From a checkpoint of a small image classifier.
Model: 10.2M parameters, 32-pixel images, arch vit, norm layernorm, activation reglu, num experts 16, patch size [2, 2], layers 14, width 160.
Training: 11700 steps, batches of 64.
Rows from block 8 of a small image classifier, named by matrix and row number. Rows with one number within an expert belong to one neuron, the router's apart. Each number is 500 + 25 x the weight over its row's rms, rounded and kept within 0 to 999. All counts start at 0. Numbers have three digits each. After the name is the row's rms in percent of the matrix's.
After each expert's rows are labels from the 100 images, of 14976, where the router gives the expert most weight on average: "responds to" is what is common among them; "patch colour" is the nearest of a few named colours to the mean colour under the peak. Only what is clearly more common there than usual is listed. The data: fractals drawn by 1,000 iterated function systems, in grey.
# router: slot weights (model.blocks.8.mlp.router.weight, 32x160), inputs 80-159
# gate: expert gate (model.blocks.8.mlp.gate, 16x80x160), inputs 80-159
# up: expert up (model.blocks.8.mlp.up, 16x80x160), inputs 80-159
# down: expert down (model.blocks.8.mlp.down, 16x160x80, transposed), outputs 80-159

# expert 12
router.24 111:535497498489481492484476504494499464528503465477444489531489492513481477503490469504503477469507543487502534453497491493487530530478483443491494539489495468498444474474503484529503529466475486524495495524460491546513568460490508511502521484
router.25 106:524490525496507539470469550562505509497509542519514502511495493532468490535515495482523489500529458487523518482483509514493469532525496523490502490502487459504480445525509486475476539471475465543547530524478470531560449501517454477484507497
gate.0 103:457494523517465463486475479515474490472472516466494529481455515487480515469527500482471510500479528516499473478486493494482536489472485483518532510478459474524479535478522519490466516529536496511526538495537478466516479520502497539509461495
up.0 100:514523504519493491551464453533504542473495472567502452518523498461434472548467477535510509517496486512517523476490485507522482522502480456530553485523486459496505517497464475484558494491482498515537531504484527518474489542531486474540493505
down.0 093:512504479519487471480493501489516523511528522528532557480504516483447489493451505513540506503487506535466522514484467538479524495510509536474447485516518429448504468518497499470484509496530490525508451457534520471474484456524483487541475468
gate.1 099:511470547516478478534482505470523533525464452494476465503538487472482438485483482517471461529508534459478532485484520460470492492541493452498499455507473523538533539542500477479518481525527510530481485502506523484486497503530510479491480537
up.1 096:510513509474516479518482466503461527531484505484503506446523509472475483470536452500459528488502494476525478512492488503466495501522495497482467513543494499497472514483512510479461507468502504557450506502532505509442546476482497510472498504
down.1 107:489491523522452528493492493469493473523547511501469499521496501479461514532513518485510540484451502451479481460467496533479505455533485493553523534461502488536523481511517547488483519476517514536522508518545506509532459498521527509462534513
gate.2 097:502482486488495511542491516503453506459522459504461507537468505491534510507480522502504479514484442487514468529514465485512475484541518552443436517491465454498489505465524493443494535482495515513513489540490481500502497529546484526490473440
up.2 103:501497483493506499478502503488472488507529478472513549535472482501500490506468459459517455468496520508504477544558499489526498491504453515509486493495503491529472517516496469492490501496528520500501496484489509549533497509468517532507526514
down.2 105:496546494501461499500513534485475520476471504502505486536498501513514501490498509482531531510502469529520551521487512550520493524551485466484503478532465515481508461483558535528519530522443512471459464512489533513470465508533540486482489504
gate.3 101:503510491467529514497518506480515497535533512542467534503509504499524487474475461483489474512491494546470493482489476550501490435552451468512505537557526476521482545512507524553522472487461485505464499487494479524497499472462478533511474499
up.3 105:486514504492509506518453499507541493491517507453460471507509486467489497464450513539497507509478477509479517495495490513495488491435486508478504515466506510500519524486507489524564472525506507512519556466564528427526504556479461475483500537
down.3 098:479507510466496522483504488542533496494526524523491483510478548466513500514468516458475512463529533554500511541475490502502513458465465491499481445454472491501488500531496495479501499499515488519510479485523550479475526479548489439478525517
responds to: dark on light; sparse; two maps
patch colour: grey

# expert 13
router.26 099:496506511505500483505454511507478461490497535463483543499504500498499469500470493440522492431484525492492519476482505438462480512466505496495527481515495488498462485530482524508490504459515472513499470491503505502483494484495502517484486537
router.27 107:509471538546498526504513540530455511501456531491513481508490498516522493517482488473507515535511547507486501496529508500485532505477480505500516471461530516501477436478509476506484502450546526460511498510488451536492472488458499432483520478
gate.0 109:489476523487522509489535495526531514483515465506518526518467485496503496503455530494561518520518513460514500520492507500477549475533516512474517486492481530517505556496530499536497540512516461434513519513508484528507511499469489501511523521
up.0 104:504526480469487508518466473486508519529470467504494526528504508517493442494458501470470461522531509489517511485547514492499469518491539496526526492505498514473486474498525515531503539525482516540494453495494505486516497498479500460508469470
down.0 101:507526493522519488512524519504558481530520506531505522517474521518492504498504488491516499522489492478464530489512509551490532463522498473470539466501512519464516532557468536526482464498549519540514483515498538483488555510465483464503480525
gate.1 114:481498492531509478481503528550541455519498492509493525511473503472510524480526486512544498494504514468532503473521450497488549472421471502480514477496469495496483486526490502513507477471477483518486481501505496534530492493524445493452479475
up.1 096:463456517499466498493511512489503491481508446497532497510463486491497493516501505506525495466508543499504507516535433499516488456486510481479490535539421477514481458476479492466482510504516480532532517504503450516564458464487493527526504466
down.1 091:480474479511457522520508502528502495444522524496497467504514491539491462449485505498534492519537464495514507497464503512500489506504526491460526517491474485529536513469481493510464501518466503508549474455429527494463524491529487508500532494
gate.2 101:534508540479514467465518529526459497513471494492504516505475451485486524517477442456528486457534482486484463514498506464515465487505511545499481522479544527497500524517488501510503481522513494516484536464528536490441547494493512512487477500
up.2 096:464559511444493469532496498490490494491464484501499465480468543487507519580508503496489478471507504484498476500493525524467518481518509490524505486492476452523459518502513447481496470517491498489530534520537522546549497492572464523487506527
down.2 107:474476508521465485526483530490524495473476504501538491515483491504500496531500473547510506509517454511505474528506493530505525485497509469513545497520508503513474428542517486460491513538502483471526475458507462530502471453494570476481523516
gate.3 096:501483532464461458498533532489518511460533503476477442475489541442456499517455513505518482513471476529498465503506491476531550489486517499497473476490528503497494478445492507491461531485493490486528528487489475515481522530477485472501527465
up.3 100:516560533455501491496499522530513500516476519552467481516534493492469489523485452491502533493495526503505504473489468486514482541513528477511515488485498525464506493495437498488487500536510492482507510496502518549494476517513518537530514490
down.3 104:471533488455537505549516490525514512489489503514462468500512506518459451495489515474490458492560524506522534519499511553509532500499539531546461485491492508489487501494479483531540512460475453506493484473482526477530514484470458488517536482
responds to: dark on light; sparse; two maps
patch colour: grey

# expert 10
router.20 090:539496530485504518495562508528477513507504498506466425523509523511521512502504450474483465487487488508529541494515524509496491519452501491473508507506477493531507498514522536508489549504472478477510466515469497534466479499510497494491523519
router.21 098:482494512475464545497530484529490475519516505477497474506479545492481495507522519481525479453482502566493512469533548524493493520478510512448484560506489518511464468485518517509539502520476523501507509490475516496494517447503513502479512540
gate.0 104:533478527511449502497492545481483526488537476509511533474533466459521457499463474472516508500531474487481500519487535467448462459522534532492498521532520505471485519510500481529497468477514482464512526488517503532491500485511475458521471467
up.0 107:499543489484528515477469487494494530516551470528500481527485507504503495518497483493480504487507536499501487509507481464502507476509471535554583476490530504537478474522496512507504489465481451467515482475539514445457506467510492497484461528
down.0 097:516517538492520511511519467516448511496507495460498518508510532547528508470486519479509496486478496491502487522488474495519510524499497525491515500546499545427488486491473482453528514493548454502511512514496500494443507494538528538508499494
gate.1 111:497489480509514471497528509524518498492496490526502502488547528485491549528482503530513504526485429507484471510477530472489504481485483496490512463510446480473522497509491456490456508536503510511503492500494520463514509522470501503511493495
up.1 097:502504504460499508473495526509546467482460519504484497458489520496472514459510450521480511520490473464532513486464489536518476530515477478529498522492520516503466484506531506518524544492476484440549481528498485533492569473535497522486508510
down.1 098:489478516490514472492488534469512529510466442463522515489549473469509504486508482555486467450520518543460488465498521537530477503464543503469490456529507494523539527527511478552461507512526474501490533509473477501501507509483496520455487499
gate.2 100:511493518493489508517482463450515490500448492483480493442514479500506521521540506499486545436532482536469485466478471489484498492515476500503505502461514476496520518475529478479462495509472478538464469520482488454466487459477521521484498498
up.2 086:448474492442492471502498524520530485497502496492491532478540528552475493501490466473530486530480505469536496536484481469446470502527493503521480496513493525438505532500524473486509495505484502527513554492513472477533494510484483473442505474
down.2 092:490537474515528500506479522480460529507531497517481530509493493454521495505483476516487516486467479490500478504491496554496508498496470510520513534527514504464513484500474492526525490516498495507517505524525526461484495518470483461533478530
gate.3 106:495482472497481487501523471524530502502532533515474485492493541528519479476494472470509512534509496498461508457464498469492498508485467542451478498539493501498491533535499540483546469517531477488506497518534504484517447475497514503516546499
up.3 113:517487541506540494477430525497511494472469509472522507516504477507474499509467526487532512497502454491516489502511467518515487508502545494506492476561457519485470517497458512506461507467511486513534471508493508457521498506549467503474510532
down.3 106:505479501503479521500472489503519476512503482460466493514481537564497512513432550546542500539509491479512502457511497480480492530541537480497491494489457499534521505441545489524468521515507529531520449507499528506510471463495506499484513462
responds to: dark on light; dense
patch colour: white

# expert 1
router.2 104:515455516497448488520531523509453508502486507513469500433500463492463457479486471489496489513518503522509519498498449463493494481509513453452506463537484470519529493501536510481473481497467519453534485478497490479530471482529489486481532520
router.3 100:500508468471462551498481503515500524507506448529472536529516498486507461486514554512498490455503459533523469505486503500531531484513529502529477479507519512518534514528539481514471464453519519508477475555516438491496495492491533513514521504
gate.0 104:479501514514522523488500479507477509533489482506483512534522509486510465449498538525526490474518493519490502513515515521521520485478553503525478509492496516498518488496542451494516484509497482489520486463492436476502524521558489505531473493
up.0 102:512508465481525518514525482493479490482501459468498467501508515479503501475474510569485508510506497512502464518514522473524497486468512503514473549493499526492476470485484488483491559489495483462510474492484548485531435503530518514515572477
down.0 099:483558487467500501494485493525491508537482490504543508468485479498513499470515538495483477486507460500533486513483511500502443459529494489452508502517492493531491494494462523540504463482484499479521510491505463511442518532467481475482503491
gate.1 090:500518481504512477504487482506461479431502528487517492493481511497514452535510508555521520483522510490480502483511450508467453540504523483493467539484486509495523488459458501486502508517519489501477510528476518496549509488550503523514505534
up.1 101:441515495508466556473549520541521547516486481491483486519505493502520499469522490465479538534503538512485516510473523498493486475500488521484510516533537509522487546535464502496492498516501468482485497460477481463536514505507519476522483523
down.1 098:488512502494510536460513544528494458496485489482499475471489499509513466531461480511474480506474482480497500475509473534470473488476523485503479488500464511509495481499521523503493515506533505500497508462544529490475489476522445510487549488
gate.2 097:492485519473501511494515493501484512473520508547497499502503527445479516486522527445502485493517468501516481477534468535512551501502496538531527501484491453457529502532508487538474493468526508522452519513554458539498538493535471466522495488
up.2 101:522527544482500476496531481503528505551482444538495482504525507540531523541502515475506490536443492489469483514497489477517499515468495534504523539503485476534542497495520536491502503518500521484528549493472500496455504524473487525499486460
down.2 103:520499452488487521504503520492478492538541495481504516494468424501528500526517511499500487488497492449490529496493469488507513487494502503510527493491526486546479535543536477508511519522488460502506538534457514532530462517496526507492474557
gate.3 102:510501494535501504528516473467515497484522509493501501480498504508505478502493490491470497490486446444492494475496503503475454508533478522541456520501503531477479472497500463515504567528498504488477516516519482484474482523521443458541504486
up.3 103:459471497471480512466523508486479517468501493478477524465535545488488476489525478526497493457477468471508487545501545538536486509475526496505483482511545531508523495525501553448503538523492497517542505527525504487526513511540485482523533539
down.3 101:494524446499483454524485515504483473497546543521483492500492493499484479526510506512520461513495521463483517542499553468465510490463534547521442516479513480523535503483523492521522492475529484497510503531498468549507483500479508532501489508
responds to: dark on light
patch colour: white

# expert 4
router.8 099:570500476528510470473518539520473535458502536523499516507495518525500484461530500501517489467521473483516503509470495480483504536481512525519497475489485461517490515518503514503451535455520522452473529502505522479477467493467528531484471505
router.9 107:578495524497463518514509538491493485524495493488510482485491503461483457478521491466468531503553491511506525438472509520487525469523484474479469530488469487498496514526498497508505535539475515481479542493499506503505471487452528548496476505
gate.0 102:505498499517491515525465501508522476455525535481534476534505445493528545516487529469533513539515491467478496488458481532449509547532484504473517523539473494496502479503518488541507505524532514503509531494506521499530498466492481455469469533
up.0 106:488530525466519493476497537552506478459470504486485496494510497509491504527494520511505484504527523500467520529500535510520528495523525523542469518474508494469434488496494508536472505488524492580489461501489531480460486464505515496504478508
down.0 094:480513554500500518458477432485525524493529512511480552505517459490491522495453510461482503484488518561529468500495539525476502504474512491504503493496499518474569508487481498517479478496479493518509521527511525514504488506416506472503508453
gate.1 101:527511521521505498505513509479500494478483524481500450498542540462484517491533562492525520487535517507450515487500473515531523517455539515515488529514522506458490517477549500495487475493547454450466464522516449489495501516504512501504509487
up.1 100:507502527482548488447517479485519465483508470480513458550434489478495526551471481484501511502526499511479532504493518519485496515519524489470510487527470484509540518499532505456507526501532433491505533511536532510510465476490536504517474527
down.1 098:485491537494529510521468539467476513512483502487494492516453531495514483489442505497479501511465527511480500510516478522515546503491500510481479494508476536533484448505513479498515494552492445525514517528492506505460486467516462510519456512
gate.2 092:518501530479462520510515525490503490475534519497488528530523476471519471513506499558507476495485564471512491512479512522480497513520514481544486523504511504516522515505493499499530445489489511508479514473455508466492500458534486478479526535
up.2 109:516504512509489497485495476526502509509506565436501476485550484530503507505486498485467504522503485516485437539525551483474530518491538539481488474518447517481524497486498487490507540509519477509533463519515499502492505482507466514510530483
down.2 104:526486470458529474439485544490477512555527471538518469491523509488476505492501477503486482520531503537495515478474497482477520478492479473528501463528550510535526522492478516504478498536433516487504491487507522458517481507526513446477533508
gate.3 096:482490501498491513517505504496507516461512518517500499536481493500545458501510477518512520493522595463509500529546513505460520534464465535506463552517468545478463509510459470502546462491497462480513498531477484519531532474453494517538477460
up.3 094:435476526512470475522498486543530506468490476481482520554520523500508494494525519528467508505469508508491475512528505507486500497470489508474482535531501496492500450501525540497470486483546497460495463459490491472471472462456560470490474471
down.3 097:486521527478509517488517498456525491497481458501525472517550516485514518500518512528481503516497502470529522496494486461526488492508495520458522477502513517464521501494516491514484482495463496542479489502537486501501484524457523514445444522
responds to: dark on light
patch colour: white

# expert 2
router.4 088:492515498543505546482489524508482524519484538483472486495497453503496479479504540507465526481513500508479521486474501484488488511470530476518496526525498500548479534485494531518513450430526487482492505542531477509482529563519511522496507496
router.5 096:492507526528481535498505503509514551478507520500455461487490488503503483475482543488508499536532499491490523457504518527506507513470515472497498522489543491500504536459475515516521455501566514487527465521485538494545538542502519486487485493
gate.0 092:514468524493505496514497497474473498501513475501472470505464481496522475486505521474526518471473532481456485489496498499533518549461527568510458523494460553512534526521472484512496500501492473512518477499514443500460512477482470520441516587
up.0 096:496540442463504528522520506524517544507483519461491489473517502450490520475515512518498508520463536491509502500550494485497497523533550518481500475535520507566453440515486515523517527490484516485486475517467508503485516531442503477496475485
down.0 094:529528525492503525523504517510477521527543506486468464489476475505498493496510499484504449521451489479445464489466522499472526481451476535470507506512505514496491476512496463509488531491514516501495479471516464498503497507488496539424507516
gate.1 108:512518505516478548501552501452491509449521529546488512552462547498470535503463514517478514486484474498530474492529484532531486518507522450563547502475506497495493477494481493512458507486490531497485541488528479506485522501535498504504455467
up.1 104:476497543542495510463477506465535539466518476539476524509505490455466499497486467455493544513489511503519504511518445491494522503494467463480468499497501484471497540495511553496545491529523519486511518478489500500499506516546554499527488497
down.1 105:529525484542495501483519526511478491486513467488525557540541505518481493504490493504523504495522497524450509513464505458499504484508538495505513481515501473504480491484472491531522521530520499505493488487478468527494520478489514540468510531
gate.2 109:545500498465498490518496525468506452483519523523503483513455494511506516555483491444463495524507516517525465581516506463517494526493520486536533531506511451518460456471525506545496499475494557538498494500495479504478560504499492518495442502
up.2 092:517527463520499478513481467512464510509501528480520448489510486529461498505459472469519471453513516518544523493479494452479509538487468522488518505477459471473489531528477502468509530548488517484457462483482515513463465500493527473512462481
down.2 104:525516518516467507495514515499548505496555500473491509494464482530446526507527530514525533515477512481510544495521508460515470524516489532489491513506511547503500451487455509451452514474510541488497465485508496506507491486514502489501494493
gate.3 108:497467556495432497489469491504499551527502535508468518500456522458491508495512508518457558510517476477542542457447525504486524485522506526509518500501451517514498486528473517489495523499513470524507498532458533508491514501538480449496518573
up.3 109:558518521499499522533507527510497491487513450517463467526507530514446519528527495484493481512508500519546472412504497513521461528461494471506505484553483476491477525478486482501493490495464491461509490464509484538518482496509498512454496521
down.3 108:506527465500515446487510480501491544507458545490515512506491490487524543500503493512491551514485539539509482483461490531500501512500524514477456480494523501496487447508538475538554517524539467478482500485535497507491508498505535510527532495
responds to: dark on light
patch colour: white

# expert 5
router.10 102:491467494533505510489518500539494524487474502499504511514483424523542506522526493499444462494521498486505467504499493503498456533463518527532487511481526527460499498488472471515535488517543506514499453485543465542477529532501500461481506475
router.11 098:510458516496516497515485512496514486504490503473502493538513546481514512499472496519490450539490503471473482540504500489502530532514460482520525549526516508501528456476483553501484549478505489475512505516505536493552512505471493448514471464
gate.0 093:454492466527502521506463510489479537508514511470530503475486497465492450487485488503491510501521490464501567535494486504494496509525510476504491499534497505502486522475505498549506501513520542515509471500526496515521486497474510521454515457
up.0 095:512521476462551507485472517496468469480506507495497486475551506541483504435502482508514488474477491460481461526471516518506456504502507511445534515535519485481530486487500525501534469540518531501486516481512417489500502448494455452445462528
down.0 093:510498502504512520488504513472496453537489518522503523474507468552505511549484453496471551515506500464530484457487491489476487452517497479521459498479500482512508533526506484547487498510508497479512527508532520542497533472501514543529506476
gate.1 104:505487537513511448485543518464476453512525522552510493528509514497546499488507493492484468453486513503522519485508534488465478502503533479527465471514500504486546480497519494513491548508503479504489512516528537497459509508497495524484506467
up.1 104:447467498449472502479493473509485493516484483465489425492501483511524506535541511496492518508501499464516512494456476543524514522508547496537509513489521476491513472436488504498483503492488496514472523533504503477526494454548489501544458537
down.1 106:556498494509473523481473500482518523499542502478491488515504474509475537537539496489489491479490497497509507523526515473501508502503485529542474519498520507463516492503537458478519444509432493430503490479525492467435500494490494496518483493
gate.2 104:500458506524506490487505490484503453477483488463497496545535480500471476496469542529540513517522500486498510538513470494514443537554447533531475504484454495488488504455513487509476468528487467512449539479489475515494510468495471487495513487
up.2 104:512478491484483509495508480505513507501515524496502451529499481527520490509520505517452479545542477467460491522501504508503519478508530513501478488541544487472490463480497501504473472476490480525502513506483519501490506473510488515494472526
down.2 111:443515522478540459473525482471487513498469451532540487485466446535462499507502528493512468528489526510493507532500475495532529510465488486531466469502501499495465475498502448483483499543486514544501480442475515520489496506520504476465497506
gate.3 100:469450528500501508501487504482507456519487497495526488466502496519485533473530490505505528534480488493486474485500472520456537500513472501540515470473526470441463507480502530563491482496503522487531542488521480518527489490435511510498485525
up.3 101:542491499484520535485486502559515501517480480557470515457502456521480496543493464479489525536544532513504545509457488529559536454509527482497502538504507511509479520492526505511493520488482487506478531493528504503550535469454476508507525490
down.3 097:492486511505471518488462514504518507479502484477481499452494512428527509498523496464523491548474524500531435498515518466508496514491441480517476489530542460518510537460487485491490512488515451530515480477480484489501502510475535496472497498
responds to: sparse
patch colour: black

# expert 7
router.14 086:562490504513474517493484476549505498482550473508483530517497532490482484477484488497476490501503460493491486469525476483480488548500513494521503516508537462466507522525503500513527493513541510493501510515510533526510483506485510495502512484
router.15 109:513491508494466480500489523472497518519478484466445514508481542511522513513517466495501529518523525465493455472485507483482524508516550500511496492469472512451487505513492491485533517521490453511471514537479519496493512519482518538465476522
gate.0 099:514524481503506503495506525481490424484465479498485551504522506472531491516487497489497508523487483492539490516480511504478512483506533510493514504534554517520502541520507520480533442491498526511521558505471460478504514525506482514543500489
up.0 097:466506552490491525496508498526529516491497497509516518538549547533497495511474555534480495444522485496457499543483526474445492538506511514513549491488548493476493493502482483492525505483525516529473486541470555521468519515481487518514502496
down.0 104:485488498504476485495494528515512519442485524502542423538517490459536506492474486471498532483482505489506532481491515471502498541545516511492472505488488523415514498507495474457482480532483500476455535512506535539516520501503502520512501468
gate.1 093:538469508530522524511552534475484478511478523471471527472474499514449509436488481476517525491513493514522504475492489535505495473513521546564501488500521467481522504467459479477520535485520488511482466464533490480495477481476503513518493513
up.1 100:535469449500552497520516523503499468485483493516521496507532520481452516511484502472467492467510524481500529549523493505532513491549516475473532496511478453515536507509553501494510529490493474470521471513471444536533510467519485465488517499
down.1 096:518512492504475508507525534525464486467444489503507496488487496521487517429532494471512477487482527490536529505466504567480500456489495499510450486448513487522485499466477536525478496494472522490520532528485493519517521442492487506504535559
gate.2 105:486470524490511490466499469548489456491542484574472478516502468501501536522447535486522505512498496523530499450537493466525510539502488519520489523468512492520465478543517477509499514537514486498505527531490470524478451568484493493509458498
up.2 094:460520487525484523490531544499515523519507473528484479501507545552489460541461538496466513495568502508505502511452515491463496509470525530484478491471513471474505513499516480458503480552475489530515452484475513509498462491502489499501479488
down.2 092:455519458523488511487519489461484488495507512587493500518464515477497532506561506494500463516468514540470468467557467507483482482484544481498529494489526470509520506502500499534497482522475546470522515506507445506480514505453483512564530475
gate.3 098:525521491483527531504519495547540477521495508504501489484511552551521489510448472486501548496465505473504509495472522506469468507508546480501510495483496525518497493485495480493514468509501522502451492506443522502477515468446488509444533499
up.3 094:474435503490556509558502542510505482536490463537459475497481440479466483502476529468515466486476529513511493510512496543541466470541489495491516499510500503485518492517495483510505564483503489520472473483541505486507526506492520524494491525
down.3 091:537530488514471514479501505438485531527489499512510466464507485478529492471531476533453500507526471547535508492518478482477495501478474476524479516487505508460458486495486527481450509534474505436491520493497530525449541480512477509487496466
responds to: dark on light
patch colour: grey

# expert 0
router.0 095:437509472508506465476521529527495526483472498499530521505492506438461466501501513541515493457511464481508530482494498468477465478480484539514473513511551472478459480464495523533520451483508491475519503505503475533468461484506497508484491530
router.1 094:496463491473512516482547526483481528469500525555507509482501484501458497475520494466469557458545473524485486472491497496514486491466484535505485474490541491549548518509490522512496494491493501493498497516529490535481483530508502517488552521
gate.0 096:486521504559522524479510468517471472498492517509446488516492517534543472516523479512502497500503493472492526474482495502540526499494538473516492489472443487498513507561455490518495507495536543466493521474502518493470511491515507530453460526
up.0 115:519504498504499482534509529484454512534540486513490501543502510498488561479484518511481543507496524470485468468513510491532507474524506538492500506458550505539494460511508460513519504530489436523510472458489530467517488515541504487520507540
down.0 102:462502482530483466507509524533541516438478540453492501539485482496513504494471471487498515471549522535468468502505501560485529512508492474471516502465518502504527473501511533529517517533513511526538521503458480474514503520481476493500525571
gate.1 100:525479465528527484503508540537506504513493497511555466449482490455498488477510507477517523490516493518536520500424484528507502483438528505479515457493504498527495527521497515537496479461487549517508501511502504495497476494509535504499495521
up.1 105:496514523502515480488518454503512515503557520514541498500489461478484493500473513491483482456543480508474479465503516555493496492468462488506506462489523533488512472506549531505497477499531467495459538545439499519480475499510504497462470570
down.1 106:499498455490506545518538471527526511522512480523527527506531483525504506551518526501457493510500451467504485481501466493500526505530483478505457475523510497556502471507509523524497463503487514501518473487480516478494458521477484522506489488
gate.2 105:523487508522522443464535533510421521502467448480491485452461503457471512476523462505482485421481514438518518478504517509514463459483518500488468545524509532503488520492500505503505493533504519508500518503510505500491506484505547487493480535
up.2 098:471518477481502495495513473485569495485484467503490496493547482495480519481518505456511482520490543500527496522503506489520498564494525463489538505508499494522489503507473511481517514487445467483504500520455553441488496503496476465513495477
down.2 106:477522501484520501488546495478517523499470488501502495520487506557487480527513509459523434530474507504524497537507546487514495529463540532512527486509556503452490515458478460484522505524523502507527486476502463514493478477508534473472532536
gate.3 092:519509510437520516463467545502530486476496485495491480505481495507458456537488517481532501494507502534484511500520495531489515509538477499470506466508491513482480539486494493482477494500527502497514458457521510490538530484494479489480502500
up.3 102:484511494479523484529489518515524512450472487474523467506511531472478513475543535466516482490474498471483549476497476446522509555531522539472498474491511488500533499480490475532465502502524521497516537505515481492486526479528517533482465487
down.3 099:505522482515492467485488507509513521533482502488511499496506532495478493483452524465493513489482470471523483527463518518465482476513498487524457518548526490504505484494530498522495512501486493504480473529448506506456534524509456463494510483
responds to: dark on light
patch colour: white

# expert 11
router.22 094:522480493506460511491499517459486486519482508503480432519468463511512502515506478464500460496527483493495524497526506548504522509470496477550481474450535489509502502479479506529530470512554490495496527491528470438517518440458514473463483513
router.23 104:517495476499493517469512478475508457531438506492500507491457530490513518530527488512533482476542459512497493451490519492500557476501464500475491545514500510462484506480497498515518503490531468512514516520493521493503496486546542507502519478
gate.0 104:495514508514461469449538498479479510459495501486461554512526487510481551529490500456495495468513517553498477462472488506500541530504475495491482492519511484515511488522477494492524515499487550479499474460513507494515532480530453480499485475
up.0 105:500528539528507489475518511509472485486469505481543514476470492527541549476458470467533458490519472470520450483472489518528513522535509447504543477506518536512497512511486535537525483489508507520506517468521519463486496494514459468458470555
down.0 098:466419462504529489474536521522491526526493505508520500501505508488521477545483500488534513518496487498493472507528517524515479498497474493526462543520502468512506513523518498505503462522487487524523483526530479463494478529472476488515513471
gate.1 101:496495493467523479513497536491512500516492521495465498482529538526471447509487528452516527506518459485496493486550541524516497473527518469474510521468506502484510514510490518514504496506514479505518468441455506441509497472527553475524458537
up.1 094:512486514511506520501475467461532508521505497541507456481467460528508508487476459474506498461474486544547488478478473506511514502508494539463493496512507491519518516466547498499519486534503531485510552523506477457502514477478528491541491470
down.1 103:553526472488503440503526488495506473485497522535467487493487486502495538531521474501517494521481519528477459468515548521495483444532492520517489525522531518491489489501483502465463464466493523487469487479509497532441497447521503503500502450
gate.2 107:498497481520500523505510498513489490472502521465478466482489479487518518495478479500484483468476472490503494492479518524532452510507526511526462488470464564489476495529507495489498490486491501519489482505474512516510516529461536508521476492
up.2 094:520462493524500504486476481459539494454551504474494468533516485524531484544495466507482502455517488516475482490495523515457516506468521502493484530515478525502523495483510501524505514518519481530545541488506498515515514533472500544490488461
down.2 101:552501515506472509489477487544522508526499466497521509489493529520469517470499483496516560466501479498516461492492524520490486493478466476481459505537526484516447505483545524476499471528507500444503455492490512452477516483510492541489484531
gate.3 103:550450556494506501494527469495508474494516492458511504458491522529508463508507471504485499506492481519505498422512481530477475487491531485542474505472507499513509499489501521502483514533526471488549441507500488493512495472490504493513470450
up.3 083:487505507568503522488487483522518509501494541520477565505513498490488489528495537524513496543512483468494519461482465537549502498488537513531538502527518454481489523536533505492476494513471505532508462473441500496519502499525495449487512460
down.3 089:483455503476493497511522533486472575510483515518511526481500480486467498510521517500454540497520530467514522489480516479474521478469521524478466560482521452531539493496481519507484502498447514499532488512518510536475494473524506512501476457
responds to: sparse; dark on light; two maps
patch colour: white; grey